From a checkpoint of a small class-conditioned image flow-matching model: batches of 384, trained on analogue clock faces.
Rows from block 2 of a small class-conditioned image flow-matching model, named by matrix and row number. Rows with one number belong to one neuron. Each number is 128 + 24 x the weight over its row's rms, rounded and kept within 0 to 255. All counts start at 0. Numbers have three digits each. After the name is the row's rms in percent of the matrix's.
After each neuron's rows are labels from the 100 images, of 14848 (inputs lightly noised), where the neuron reaches its largest size: "peak on" is the class under the peak. Only what is clearly more common there than usual is listed. The data: analogue clock faces. In brackets: how many of the 100.
# gate: MLP gate (model.blocks.2.mlp.gate.weight, 256x128), inputs 64-127
# fc1: MLP up (model.blocks.2.mlp.fc1.weight, 256x128), inputs 64-127
# fc2: MLP down (model.blocks.2.mlp.fc2.weight, 128x256, transposed), outputs 64-127

gate.145 186:130118115159132137165123171193129057131132138144121102079120116125143130110131123162115103135117091100089141130096137132128129124129103135123067128180133088154078166128145124087116154139116128
fc1.145 120:133143112142146113149118103156133110127136090147160126138153139112127130092105127118124125120115124116151084100104180115126128128087106140147150131112115207057194104185136129115121123107145135
fc2.145 075:127107149120108147122128159086126141128122166129151118082126134105135133103132127164127135145169116136142063128136089121130129150160114136129143129121129096164113103170096129124126141149130131
peak on: face (100)

gate.62 097:133158137130121098110119121128125123106181145106172155131109130110145130120138140093115181132157147150102147125098124147091126143139115103099144123121132132089159111107119143146129127134138117
fc1.62 094:141110039133128161133123147118145102144144121118129106120133123095091125130105136137125150118092100114120136140160144099138137169125111117109109151084136084104114112131154136081139094107116118
fc2.62 084:134095069150114138134125133154130155125152144127171137105146124150133129094142130165137132145171147130115116162125144122136133085149120112128128125115127168153081079142128128147122082122130130
peak on: backdrop (100)

gate.129 107:135087124131100144131128122114129120131138161157079107081122122148146118132117119166134147120123104092092121103106154101135127079146136118140104111176136123138117151099165124028127137193131149
fc1.129 125:142135100069141130123137149088131184133120186121129128087109134144106138150131131105142174119129109127147151155169087107139136140178134113136090126130100135188108107119132125127132128120120148
fc2.129 093:130123137080100108129133135107126136126130152130118120140135127127129136130151135211128136116167134137119100106164084114131125128130125141130094125108132116154104123137124122126130122137118135
peak on: face (100)

gate.68 108:126118164171135143162127125170124129126084150125072101100145121181124143156129122098127114146073126111104171098140133155127141138161139117126083122160113135134106111147126127089134127153141122
fc1.68 105:154086121058125126117121103094116165129133155123141138186136133133148115138133109101131106119126114123158094111114156084130133164085129093138112127112129154133165078137164124100130121121138131
fc2.68 082:124145102165169112127130106160127112121155112158138165116125134105120132156138119089121131140060137153153161130129133112126126178123133108128142127132137153097130125143140128132123120112116102
peak on: face (100)

gate.21 100:125136095180152121116123086161114141138167146159131158155104123126148142143079130107112110141142137103158118185132125105135124134120139159133132137136131098142157104140126104142123172117148158
fc1.21 073:142103094108151117095130106127136141123117101163125117127134131113174116159064096129109174086122117125113073145106117115108126118122181151127148124133134107126099152117105109176103124133128156
fc2.21 087:147180191135083113140119135104129135126172130111166147107134117105115126125091120141120116153135112116097061094142137118131120103121121120117152134158126164175120123113097139138140131142114134
peak on: face (91)

gate.207 093:172116104112148113165168147086100083143110129093102092092129159134097152106096126148129140137103114140131134125130170178150136144102118139147110169118088090130150133175163145128132162147081155
fc1.207 106:129137142122118154201152110118125120123150113122096110142107070139122150118123122126083159135142149197119122144094143110134101111093139129146106103151127136120129100122155139146122112120085088
fc2.207 078:151087104138155165124133149129144079146104057135104129183120101091129122165141114159167114129108118122145110128090154132123111107108126118135126156089146114103119154109121121128139152126143132
peak on: case (34)

gate.208 116:124135141134150130126135149187125105118155130133159152115130149149143148110122130162135149112108120112175119083200154138117121097127101154135158122081130128122163135165091155116127139098137143
fc1.208 096:111137111101098110129122131103123136115105171155097146111106117126127130129129145122142131117133106105155115103120101097123151124112100115133158126115127074201102113129068148099109130081108143
fc2.208 097:123140137160139066115121091162118149115130136124159115178118130085161128063144129128107132142157110130132114112162147158134131142113128102128102126092131150093100121108149130136132125161149121
peak on: face (90)

gate.110 084:125158110093127163107117101172122127118163145106146124124157118158160116151135119157134137125134124114153150140153176164096148105116143084139164086146122176104113113075121126147113139108166130
fc1.110 100:128086094151137151151134134093136110159123107162109130134140110113112105102114131137122189105120127150125145125144128122151103133122147135113137190110108152122112188142114120128162136124095126
fc2.110 080:130118129109132134133125128154128109129120133128125137142121131129150138122137128115124134148092168115143157100139167099126135102116121164137186125147129073091120109103109121114141120189127138
peak on: face (78)

gate.227 131:220149097144113114129136077147107113088134135106137081117166089135110100123139083123139123128119107110136135119109128139228165143148128123144138124097118151146131132151139124147151128152142118
fc1.227 128:101144126136126111118057052094191132162122145122136083119162115130120219119108156124151160161111127109122125136121133132034137106132126117138130113123137130133121120125128117125174116127143106
fc2.227 088:138114135125125127151144119117177139141138151113106114148000141153125121150118091126136157253119125109133128146143136143158103153127120127128118134131128110131138148127145124147145134104132142
peak on: backdrop (88)

gate.128 106:089154104141138191167117101122163157123092114116126152162078113111112100182149126100128114064112118121119176128171157117121152162104131134102127145112131088107139099121154152119155136115123121
fc1.128 113:141138112116112077165127084093127158134123161139115147127151140154116137095064124120158131255129122150127149157130092116130110122125117149127121093159125138112125149122086113148132144089125118
fc2.128 101:134128115146140079150134122136125132121067141112177118158110118120118124169160120104138127121157119134135108172101135125124137166128141124117099117059134157122121100104147131111126150115112129
peak on: face (100)

gate.105 082:092135155159076120131128148101128101143107105125094124149121135121101152118145128125139163114176172110113155144093110150109133098164119122116102141081141115130139119154100178104129107121122133
fc1.105 069:106062105169109152144117137129131146129153110137092140160154145161124107167115129165108093106145098169139080142135158142125103132147132146128108117135171121134110133107126110098146129134123109
fc2.105 088:138148128081141156139143117145130101126152123121146127109110141142134123159073132153130126142125164153099065086145153083125130149131132134123111150157142119136099136106113119130125111133130131
peak on: face (94)

gate.239 081:134138122115176175155139126134136124138103160139092142160119146128105141116098130082125183116138052085086120135157162154141137117182169139126156155138129123118095127128132148065132121151143147
fc1.239 076:148125141091103081137120169143128135136146073080139118124120125117112162124146148110143138100133116150155143123133182120150141145173148102135117151170121154116154096134097160112148090128121115
fc2.239 107:124127114111040108137135119130124113124089117123104107099120141131121104146139125167112122127140192058122123114108143083141123090128128166117174125115133138089183148120142123175136118133156138
peak on: face (100)

gate.245 126:125129139135136144137151164139084166132124141118132136164112144162100154118127111106166117140126111197117120146121113156103154138093089139134112149118103133154136107123149215142128158113141115
fc1.245 128:117125130116103081171121125134165137132136131149128111127128123095111123144120151169085157138118171118117134102147110108182083130142148073115081126127105130106152108154124070111144117151101144
fc2.245 086:128129105172112060109125112120118186131135176104158119114114133138159124056115138150139145125167081135138107160159114071144123108157118121127103141117123119082144088147131133154119128138170154
peak on: backdrop (99)

gate.16 104:128103105101117116128098157145126114095110082133105141137124154089086089114095114116099162134118118171124123171139161128146094159130119153108107122124116133134129083111142106147134122127102131
fc1.16 108:137170163104133150168140134096131157149108111069131134136125132139105178119141140112170088154111147094093124118120146154109152099116155130158143124142157147196119130133142153113138194127114119
fc2.16 080:125148134184129089122131105123138179124139221146128133111141134122135134099079132142109128133158081152113119128149081130117128133135119110138125121125118141125152117128132126149133095159134093
peak on: case (35)

gate.230 199:194122107135123160160118116135102139142102100127136116096128103136109098149161117123152114184152116109068112112169112119158112156139143121162102125086119123137156103124142114136173145100127104
fc1.230 114:058135122119135173096149118101133141109134137150131123128128135117125201144102151113119177076132096126119089155135134133122158120133147129081123138103135106127131116139109130114080134115146105
fc2.230 095:136118135148132066152120108148129130138082150127173115152136118128120117175181132125155129094143141092110113165099105135120145137123134080126139120039110148096125103129113126121137103114130137
peak on: face (99)

gate.87 065:104128122110101122140127156107127132128140114118125170132135100146114133129118121091130134134104137162156118099108094126135120139156113168139105136164123140164108159097068122156117166114146125
fc1.87 071:142193121109143179140135142100124070137125157121163123117142116128099142104102122127135127139128094130168114102134134107135141134151109131129134120172120132135149182140125132193140152068118142
fc2.87 085:130142099070101108142120128140127096130186109113148155108127122144124119107102114053135127133124127096119108111087135112136120082094120138114164121092129096140079145157119128100135097077119153
peak on: face (100)

gate.185 106:128136137133139131122142159155137128112161148086112133153111112137132135115186136119098123125132108114128135139157135117120108142131156102117113128120165082177119188104137119131135117139119105
fc1.185 130:116096094165167119116128120142122122119119119146146117065130119149128095116053128098087074131126116143130114095082123130121112113093112155119152147104145176092114138164110105164125142140153139
fc2.185 114:147069103164138115132127148080115118132184143126152133057142130072107122137150122068129133139110133113162101087117091109127131170141113091126151134090133116110160125129090128134134127106121136
peak on: face (100)

gate.70 093:109111107140144101156165130119091126140117122111097140100116065144090160092083119186157142118124146178166126137132170150143121134141130160132126092147122102105139127131113162142141123129132066
fc1.70 112:163110094125115108145123157130116098134140114141109151125121080125114107144092116167116187128143143127134156115127110101151105140149162104084124105137100114083159113123113170099131164146119124
fc2.70 080:125131134089123147130109159126126108132154121145152140108102132120098131145146107163119131046117124104105087129097163113121132163128093107117143131155125107163125152124086135095109153122111113
peak on: case (26)

gate.53 111:137113151121108141174127129106134150115153120127126145110135126170143134148163143063135167138073132118128130098158144082136120151084128118152081118136121101118120194154150131081123140146140143
fc1.53 107:133131079190111117103142141113139073138090132132115087140137122136147137117118130107141146098190142111135131162113132152146131137147102164140126129140132142150133123070083130096118129076130136
fc2.53 089:130174117208180126143133103151138130123128096132121130096109123089118126157095127102127128150119124140133143112146136104114121133143158120126152128098118161121096120118167128139126112108131124
peak on: face (100)

gate.40 101:105149143120140104104131129083131111123124115154135109120129105124151120139133135111136075157130159078128168109087136095119125147153085116127144124139108102150121117162154136093124175121133141
fc1.40 095:127107129123103145100123147082133101140116132140119117144148158093182149113092143081156151108126161139124133170124147166134150134069073141123128129126113083138101148096139151121120119096130145
fc2.40 084:132125097127129134138135136123145131132145134115123145058116131095128127156143132181127118148092119131123090078106123100120133105125114147127155124131132093112088135103155124142130140112126139
peak on: face (93)

gate.149 123:126144161109157153153141111119141096136140118130156123233116108083124144113159131125126176123076133096119139143137148106123130127115154143145111132143163130163119171107168127108134185090148127
fc1.149 075:138120157144120131135143098156137089111104102126125170114129145108125128111162137147138185154084103087120129156154183136128120107086148137149164124107138114172134120175181137117137074115124146
fc2.149 086:120109061115159093118127111121115122125151131131132134136120130087150130105143137150111130136052187132150127111112166148134138170122131107131085128123131131072148138125127121101120131087141124
peak on: face (100)

gate.35 103:123111095120124130129171124125125135108137139136121172145094139136156068154144188157103093103116139098119164151132118104081147121155120116099135169135112171122141113174110086121124132123120161
fc1.35 179:209138131129122135120060134123154124107115125130128141116142090141106127142131156144197093136136132144113125120145128124172092146127157121155125080133109126132146114116138167137180137131117121
fc2.35 089:092122120107127140122110121110125121131132139121098108134006127151107147129125113118120127255105108108167097142146138136140120119134124125127103138136127094131161153134157136159119114116123115
peak on: case (61)

gate.219 093:117090108174102080119106084123128106131086119135184129154121131150161132142134126111125111136149140107160139105129150147121133163084128127126107134137088139087055139154149131158113133120117139
fc1.219 083:137122090156132124101129152131132131131156156116131152103161123180132116145106117099120150113112108120156119126075113107134123086146113170119117144089158072160134141094142106098117077126138123
fc2.219 086:125108131102101126128132144115133214138167122132104138159123115178142134154150117148130131104148141124114151123103129126126128105101107160134131135100138152129080106143097124157130118149123129
peak on: face (100)

gate.253 104:121124130123141177116120145157111103121107120117166128166137114132112129158141129155121165126135100126177153105132183107110131089065090180142138097113106106115170153156099140113123143063115154
fc1.253 111:145120103089110157135124126094130157150089106143116099182093133123127138147133139137149108108157120148095122138115121100153135133148177125150115113161139102135115118130111120167134122112109128
fc2.253 111:124076148092131180115132150115136143124131103126108108136113133160153123139135122078135121159128135161151149111082109162141130115175124162136079125171142185132088110111121127112124154086113128
peak on: face (100)

gate.144 123:131171125110110132137136076081094131118119133178121124121133123121093100110138121154119169109129118066129118133156135125107126134118107164129165140137119146168118123108166138142160062105073124
fc1.144 101:136097133135123128105106181124164099139118119035133160144128125142159138123148122100140123139113140115147129152119113097156129137128158109128126128073109066092129124140113117146075128167167138
fc2.144 089:123160095145112113127127121136126113134132148111136122105146123116130125128122131126135126118131094128173133167088149132132129139125130081130059133134133153153128145121139143147127131073124134
peak on: face (92)

gate.3 088:118171117126144117117141093127135140166118125147131041135143128094093122123114159119109141131132115092116135132091119132131147100139171105137110150095104153155141112106092086091140128139124160
fc1.3 092:137117143109129121168112129075148105179076107123084127117159157140113135096119130131152126119160190090180136083122129116154132170149113140117113153129106114121142131151141108148136161134111143
fc2.3 091:123095125122072129125112103091116152117129185112147093085131127113142142137132132151118133159130172141150145077157128133141126125131153155130112133099125142104165107162111109136132099122146155
peak on: backdrop (98)

gate.175 099:096109144168126156114123116084161144126094160106122111162142136100131175104128153102159183121160085122136128140111137175151123140109113109122113125119123111119097184111111141138135081118126151
fc1.175 101:084130138155132160128129145145130132123167111142112113145123122107118159140124161112132143139142107156089099127146123123125131099086112147142158085100157093167143137142147122152115160105101168
fc2.175 097:120097061145159139133126130105128165119124119150167139164108140158130134082131129166127127115136043116202114142112125079128123094146116151123135134125119106094121171187142136143126124120133134
peak on: backdrop (86)

gate.19 123:127106140168136129114134090133129122120155122119099162071131135180126130101118121139116118126109091115122152129180180124116114127142141153138114114100137167106163132157118110144119136129150139
fc1.19 138:128164207149113177110134160156133128111164111104102157112137119143138133121149142139117137121093128150122181134141121151118120102163131139109133129113150120116136146079075135171145134142139093
fc2.19 121:119107169146139177123126170093132085125111142117188124074114132107139134086113128096125135166153135117129077150119083128131132142164103093133149130141115101143123098160105127132123112138131140
peak on: face (100)

gate.215 096:109137094105152097134127122111112125122141086134117099166105132162139131114121148177125161140178122125123143153111149126119127127159117102120059116190108149080142126137154147111108117167111141
fc1.215 090:144084113115110121128137154115117131131119117120127142105098103142081100123088129150127161126135113153129192174124147110125130122130100141134146110092124097123121132136144135168131121137111124
fc2.215 088:132156188159107148123128160096133136126157159137160144082137133137120138085118124128137135158194074137129128100163099099127133134140121116124130121143141151184107109145114127166129130161127137
peak on: case (27)

gate.171 105:137091117080111174110119133121109153120093148133148121166111136124126120167161120139132156150129154095119122098128135087119129125124165120131133104164120068147046153142170111090129129115095133
fc1.171 094:108161095139126133135115114071116159120075119128147100116105128148086124143126136143139120111145119125125130092125111109131135069196124122127124104142082128135158078137125123099107124120091140
fc2.171 089:123114085117107119136132075182129123136150095138079130195123130148127115156134129161136122097094137131101158115140143141129129071092151131127126123128138187102122148122176124117126098106122126
peak on: face (98)

gate.194 138:123100132137137096145122113139128120163134114096116164116108181129114020122098146154088125119120110180165113126166145162086168134160127134137125143128136108097151103149110095128139120127127123
fc1.194 173:167128130122131134093176150126138138085133120130133139127105093113134167133134142121194139116128139133121134138126128105133059136122200130095125049143122131135129123117125134132168137118141120
fc2.194 090:113151117132112122113125107158124124119091109131141120103205110117118116107155119128120125026132157162185141141116088088128113077132145174135123138089131146126142122136133127125131128147121114
peak on: case (50)

gate.44 116:089137133092139119128119118106122122129088090102139116114128101091132106088119114143164177119116119078164144102169108125145125144109154086124135122127096116133118118117138151107081168093099174
fc1.44 117:113131130113138118154112115145129124121116119037128140118127114141136148112136115132170100108135141095149145133158145123125138143123166068132119141095098112114140106120127153115065144102116164
fc2.44 097:141125174112125136132119144124127144123103113147126125137115120151120137116125130146103121142140140131098136095166116116116126125126116125119185135112120112131132126142125122099156167177146142
peak on: face (96)

gate.37 074:121141128126105134140130095075120073138162151126185147103124131151138138070147118138137129154146088102106122128173135149117134117140122123156143136157131132143163132142137137070126148117123149
fc1.37 083:133134174071104131114111164102129166127123092119080125123155136114153142201153110119146083160119172136116116131065122147113137147104092125146145123118125096147086165187154138102127127141125121
fc2.37 082:131091094192158085123128125102128142139119146126129132122121125083122120147163124130126121157105114122091113108115172094128122120128134124125191124127131152128145166181116116122134148146149125
peak on: backdrop (86)

gate.226 102:133157129138165118140143127098163119158152112158125115179138119135183138161134156133171121131144113114115156125135165123140131126170156125146120143143164159126099164170164112111090123115108093
fc1.226 128:104073124101092094125134129174121130108130141099132162097111160108123138106162118128093119101088119142140064132095099138121144128133176117084132105139141151095150106117113141130155097137146153
fc2.226 094:136136142163090057138110098107129154149135197109105109082134132122132117100134113129165134142166131124130148113175109173132121116125142121109139130134136153114164107160133128165124106115143146
peak on: case (30)